From a checkpoint of a small image classifier.
Model: 4.97M parameters, activation relu, depths [4, 7, 4], widths [192, 384, 768].
Rows from block 10 of a small image classifier, named by matrix and row number. Rows with one number belong to one channel. Each number is 128 + 24 x the weight over its row's rms, rounded and kept within 0 to 255. All counts start at 0. Numbers have three digits each.
After each channel's rows are labels from the 100 images, of 14848, where the channel reaches its highest value: "lies over" is the class under the peak; "strongest on" is what is common among them. Only what is clearly more common there than usual is listed. The data: rendered dice on a table. In brackets: how many of the 100, against the usual share in percent.
# convs1: 3x3 conv (model.blocks.10.convs.1.weight, 96x96x3x3, each kernel summed), inputs 0-95
# convs2: expand pointwise conv (model.blocks.10.convs.2.weight, 384x96x1x1, transposed), outputs 0-191

convs1.44:102115139128141112113127121150124075097126161104121115133152091100133103128154153064129063079130122099108173129135112134122109119139116119104115119135150102139120102125134169133124068133087123106124111084114074126086136113131127135113124107160130091100111139104084127129096154111109137108
convs2.44:139129144149124125129126110119149135107131132129136142103130051170049150141155139138111117130115117093119137176154118193123147136109112164176162094112078128113111086169104177125129095143116122104132109095125132130142097135132131119123129141130129147093158126102121106142099101097085109124205112147132144102129122170130140116136097122110141111130104129138121140134132137142143137142129132130128142113103139123126122115148099128144078132158125143171167131127124168134126130156074121146133068098140132133107164157118115135169141140122124167155134165119143145123104119144128122122
lies over: die with one on top (99 vs 2.4)
strongest on: one on top (100 vs 30); white die (40 vs 15.6)

convs1.38:153118152084097089102124083146154148160135125118087124121130126154164121119086146079119125139135109084108109143134123134098115112125146132096134108109131148159106110149133100107137091226126117118131126116090078119109121105113133122123118153128123087111093097130131145153157113134131136092
convs2.38:130137119101129159120145134102118122081156126125114137165125100159112132116083116117110118122128135109126133119101139097160175143103121145075110144139108126113141115118094152113134139153124104142159041095127118118134136133115128115141129119131178114075130132143129121155139156121131155124109161129104074143122124174143163142159099144103137090128103127136123138142133126125145144123153120151128104114153114120166130142113069114102106142141126107101092189094109197120135103122190135120135148119133150124158150100159184111099136118133128056156146135126119134150111139132134126135
lies over: die with one on top (100 vs 2.4)
strongest on: one on top (100 vs 30); white die (39 vs 15.6)

convs1.70:134141133175141092127143119138113158095094132108129173138111103155142134122113121103128090109157122126086112148119161125089119115121121105090114145141137114140152110126129173074095092149193120094123118080122087118106134087142119147067120109106126107155105162151134122148122117115137151108
convs2.70:133116064131123151149126102095119152136166145127158131196129104163124121132105155136123140134162143125128130122124089073151160150109092156126112183170103134090144109125040115117097144084135123116128117129128092118130163127104121120137125151143142067104120116132101122181121082082134137131118096109177117134128155104162118140141116115138151188113117120150132150152134131140151139142147134125127121179113123118076128128135171152159093139136120133057115132141082148116116166130156125145154162129158131145156134153144158134131146161134125114186136151154112128148104096140137123143
lies over: die with one on top (100 vs 2.4)
strongest on: one on top (100 vs 30)

convs1.66:123129107134131078132123139109115091102111129113127112125111113120150155132136093125129116081152091184130090106127146110093084109100117137120125133154152121115096139085126157076113098189122162119070128104131077107150101139109129130112103123120132115147106090090117098103144146155134128151
convs2.66:110109126109126103117110133146110138173146093120148122136114100161155150160109147132167148134143150142135135166114126116078195092140122141152118098147147131073127138148091172150170107145130110133110105134129116111131064148131157147127129153130097138100090127132114109120090112111117092118140128158144138135128119062106180203154131113123127103142086124136141128126126125114116126116113126100138110079092129124111125115126137130084102124115121103149149175143156147163120093103078120105134132148145117128068156100179102106162125110092128180132093094103125151144112154140121128131
lies over: die with one on top (57 vs 2.4)
strongest on: one on top (70 vs 30)

convs1.10:141135188119145130101153136133112125111087094151102171117145131126129164134097123118110091116124099146096099090117119136108148105103160104145109086157138110140157130127094083120129099086123090133114125104073104110117161134111118095109148123095120111126080083123135158145103122156119136167
convs2.10:118118111147132154127154132135111159065120133122136116132131148166131148126142141125086125160103115164130131107116117131132137144184148078117157173174163129156130109141113072121182099150124116123139160165123130145129142121158135135073127150126172144143120129114131140139110123122158154132141136136148139128125143081094114124135143123073155120130128129163128130124124128109078142157081137109128125118143141135141118121158099149086160147107133120125109181122153135136136113076113137136133172141101123156205075092131134124115119096153123118137133129140130094138156159139140127106
lies over: die with four on top (54 vs 2.4); die with six on top (31 vs 2.4)
strongest on: four on top (67 vs 30.2); white die (50 vs 15.6)

convs1.83:071144153089122142098131143103106103182121119140127113111114113154083098112084119087133123047115141125094110116143143136095104118130129137107141159129148118126112091134130103137109125084143096113156123170084104125128137117099137125124059088120130122096140113127107126129144133139135100119
convs2.83:127114077160129116154139146107104118138127127127132119117129126160124114079137166119151124151129134124136128085124136153127148184125143150142124124145088128138213153172133113128103102129125137140175110127120141098125152132138180131142139145126114128129131133166144120149151153099173114127135124114132123146127122085141155158164127133067081141119072121124123127105140126113147125154143123144123126165145133137073139125132128111067111148161128133110116154137125078131126114122124102078137119121090096091153118137137092117140108139122128148138093137159131118179147159062121132134
lies over: die with two on top (97 vs 2.4)
strongest on: two on top (100 vs 29.8)

convs1.2:141132133114124075115135074135120099092105112130097127134117145140137133105096124093118112091116121134119084146144109128094128127126137163109114125124117104139115127111131131124113096255128130112133126111099095137101117132099110111099137130105145100124116141116130100145144108137125146125
convs2.2:139137133141135122145078128167134136044141161117140102115131131129147140125122173131120165130179142115139127087147117103128156127120140102096093111112185128166130130179104123120151163092131125126060103145125099122141120125148117148141126136135102111127113115100124137144153123134083116130133119075134099105132150082128171138121140143168137130123126129132140119126132130124163124105255140143134107133108135154148125125131136133146097155131130146125125095139113216152120143131157120116140160103108122134115121151111095137111107136145124120122161122195118104138101120149134128133
lies over: die with one on top (100 vs 2.4)
strongest on: one on top (100 vs 30); white die (56 vs 15.6)

convs1.22:123103139137100153076158137068102103124129111116108105118148129132123105116077119120097138117054089110110174127111150124121111145130135104135133103114102126143116144104117139137106109087118123111101136146102108124110155174070128152167069095144111132128113118146114116171146153117137117131
convs2.22:136179131128127126173142134105124134140109136115128123138114173112121048123149141125096129135115129134123129131158135115144161163116158092149109169097119128116188146190125126123139148093125130130123078106126146136117165130114130128114126145134088188086138144142131124132102127122175131129117160110133154152126125142130099125135113115035093139115062132109128115121129136119098132120119114137129136141129132134127131124131127126070177156156130162127148118144195098113114163097106111126147080100168107095117140133152124137116140132127125085119111145122137111167139101099145128105
lies over: die with two on top (100 vs 2.4)
strongest on: two on top (100 vs 29.8)

convs1.90:073139140109100060107123111127155143110109139105131140086148154134138120107070131126115100081145094130100120104145132146063128079113109096118113119128116160137135127144122128119111103107173119138100134095102136100143122093153135133112065139121148127086095128122144111156130150151125126127
convs2.90:125139114152136112179140139111131122066103086128124147131140166143122122122066144120129138127133146100146127157147130163109141173144132160124121112141159131181201129108091157129111152143123133142112050081125099127128127127160138141160124130129126142129127120128112121132126101112166121125110121097141138146129109087100167126145114142083073108164084119112117136161139131133107109158130123125130142141119123131088117132150057144066109167132130126152153139134167135143119127104113138124139138126105115115132155085147110142145069103152127086138107132135118098129150130136133123134
lies over: die with two on top (100 vs 2.4)
strongest on: two on top (100 vs 29.8)

convs1.60:130138144101130123135133173124114134141162120157099112133143101123117123133096143108130117153129089115080134128098120132150126113119145074102121143106071157140116075135147104115121150131110123120148139127114083147113131088131118157111091083116124120072093124108142121125142142057119146058
convs2.60:118176138099134128123157121113141114070141130122140119140128115087146073044077105120093095122140132107137130114144132156093115129043138166100122147155037127158100114158136109120086178106124137127071074088131141102130166132200121119086123114130165122114136128128121154196165086147128101126119122111121114099126092152141121157114116139185151103123145128138129130115123122118139103129148128129131121180132135131148130121123136111090136120145138095149139111126145112136156162150145127151133153138130110162089154119150154122094140113152126114117136141105122102156081130086127128128
lies over: die with two on top (39 vs 2.4); die with one on top (39 vs 2.4)
strongest on: one on top (67 vs 30)

convs1.18:150128134119085091136090096136172134140115125111117143132099119135172101114101135068137116124126113129108087080150103126114180090136119107175161179111165120146107147112111126133123096086129116112121121108107057131123103134134144117107172144113118117110107142118140145131137127095108130160
convs2.18:112148108128125120136107134140131100084136137128125140139127117115099137166118130127112144138146150126130130144141108045145131069083111084172123116088136128130127085140078163110129117109128123130154135059127134140111110122089111140120140135112155110089162135095143126129087114092128144129163132147100102090125101127142119109113133107156119139116118122142125124144122129122089126164129125135130149138140150107070138125097143120134129142098126158146133155114120154124113102116110142168124072151095130144152093146112106125120144118131130199154145160140126130133150183119119130136
lies over: die with one on top (100 vs 2.4)
strongest on: one on top (100 vs 30)

convs1.36:132124156100148076147156088193121142124115131145130191156110126149149142155135130140131134100128149104130089158105117167132139095098182119149124105104146129173162138131143122140167133069116126131163133161136141169139136127131117132150121179127127130143140124134088121153172130148121156140
convs2.36:129147143144100136099107126150128089101126116121125111149137155136132122124101132124117147147155099101129132103093124190166165110137138155161113099138150128099134126085128155115164130136121120130111059143121092083118164135162112115115130124129090106112133128124136129178135114111144089122142110093137099109132149121128123103152169134176174114111113128104127120136128124136167133118139129129129143082134126145138126123124142116090141125144125148107091135137153090142127145127092153136125135119106144178110104161127119133180109120146132190121118100122090136112118099113124125093
lies over: die with five on top (96 vs 2.4)
strongest on: five on top (96 vs 29.7); white die (44 vs 15.6); total: 5 (28 vs 9.7)

convs1.31:131138144151142125107143129125126144154108093100131130129087145148136125135131124118119063142134112137065129123132150128055122077138119158097118142123126123122144070159145140068101106108155104099108129079114109148088156083134137133087148106101125131140126106109135141130111143102123154102
convs2.31:127151063119133101149169131127140103122105217129119163134131140132118138120110182126120108110116127125130126075127116124089173194092114171072167186146111127172103145133113136128148106113130116096111121162126123125130157128069156126151122100130103075135137134126147124110157170122159121133142137107138132157125159162158129149108122122095154117046111129127121114119127125120118130111130139138125137171169133123163135124121151104127098133122130135113155069140098115116104128192120113131110134130132123101099148131136161138135109144149126094123119133062133117105168109119145128133
lies over: die with two on top (100 vs 2.4)
strongest on: two on top (100 vs 29.8)

convs1.1:082143108163108090090136110129156120169122109115098145101112095136127139108089122117139109159116178121086076064104157146110140148118104139119129116108180086118122116131097116115116108091160127096123118138096121114135119099137107120107120101122126133093147107133106105122118103155123119184
convs2.1:130154098130128124101141118141135127111084116128113127173134098106115132142105126133116144116123118140130128168152129136215115104136147125112160177125133128094132115150136132144094123108128098121068172181128141157130157132129124132079127128133150107155147138142135119165165118134084115124119125120159147121125139102142112128174092127150114112118141128109129130141131123133144105146164126140128133161124127125093114123122123146065132126138131101129131130118155166148108122094106134161141130118077129138165123090159142120147174132108137096192160158147122157155155138114106132128
lies over: die with two on top (86 vs 2.4)
strongest on: two on top (89 vs 29.8); white die (35 vs 15.6)

convs1.35:107113130162064088105120146123153112131143126125122119097102092154130076104118138108134118127143089127109122114098075137129130118133095112089156124098132102137106092105128115105124113086129128137128126110133119081089138075135132164115123133114107080148080141107146139122157125067156135108
convs2.35:131134144114144135132145134112120154137135117126143127125113099185175119117104157128083119136142133100132129127177133162159077120155153172144142179082121123127112135118117156133078116135146133146123148129129127120128084137106156140089123149152151150133167134127133126131138159137132118133125124155193124081136116136159181155127122107082106119117104126119122124109137130136116106118136121121126096119079126126100123136148107145075123151148123132132136136164151073128119131105157111129130126123141149114099093129109109135164167111121141118106077116086115126107068108121133129134
lies over: die with two on top (100 vs 2.4)
strongest on: two on top (100 vs 29.8)

convs1.32:085161119099131104109104123152087103101095123104074106125117170110142169076127115116136160073120128097135119124110137098098145095128123079155141105115137104111117159120146130116109106168154100098111110115098072126121111137113130115128146167096110094171115129114111121141122124150148123120
convs2.32:117105129122115143146128121161111160046161132135138143119134101145158134147124069123127129146120137140130128117066101189111192145176082111144152162143129114151116137085108095138143143143130129152125131136136111076115124120072110130127125143128110123128128113096121129106182104118088110126121101140105142133128133076106141153141128122107103143126142122123128134114140134139091110102149119135138146114133119132105128140137114149173135163074123130131154150124132173138140103157058108081123162132169135084107130089183091130142148175142127175117150138109136150156119114137138133131
lies over: die with five on top (72 vs 2.4)
strongest on: five on top (97 vs 29.7)

convs1.42:146127118149171120150123099107169157099134112137169123110104098165123132155124146124120098205150130138128123129149125149143142081122141121128105118155168099148148134122178099125153124091121177136165106088147145138065135129165113115130181121121134135129115139115149117125140140127147159168
convs2.42:129167100144104117182126133127124129171135147123126139133120157131105141127151127133137112153175128089124126136118125083086135104097182169124109083121063130170147129169131169112111151118121123134143130102127134133136179133138136133086120096134095101137141113124131116180144133156129072122103105120157100122132161179113172146130103114174152126113160126104130135139113131119162132116150137159131084127222103097143123125150112135103175135135128105165115141151094147104105088144127108107132174114133151136087099119115132139126105153149130129134115107107134177106127110100149128123
lies over: die with five on top (100 vs 2.4)
strongest on: five on top (100 vs 29.7); white die (48 vs 15.6); total: 5 (32 vs 9.7)

convs1.94:131139154136128158115141119133094167137070145114074093141111108141140114123100108097109100160152121140111090124124180123102124140103151123092117123132113153131097080125119113091098109189106109117128142115097069147103148083156134161101125136144128099138109111146128148130144128106099137096
convs2.94:141162085130131080119135133091122145094136147119129129140122116141133086166117102133053152110137129101137123123135125126137132176094101190056122118147123136106120101090080133122093144127131127093146096146127108166103107118086157136146137141140130096100139131127125127106068124137137136130112142113086059151126136117101156126071113128135154119122115132109123118135127120129170129152160118103124121126156125132177129135109184118146104156180118141165095127156151106190097124174181126125144160138136125102119165112133116134138116108155135104124123127125108178116109119116118127128
lies over: die with one on top (99 vs 2.4)
strongest on: one on top (100 vs 30); white die (49 vs 15.6)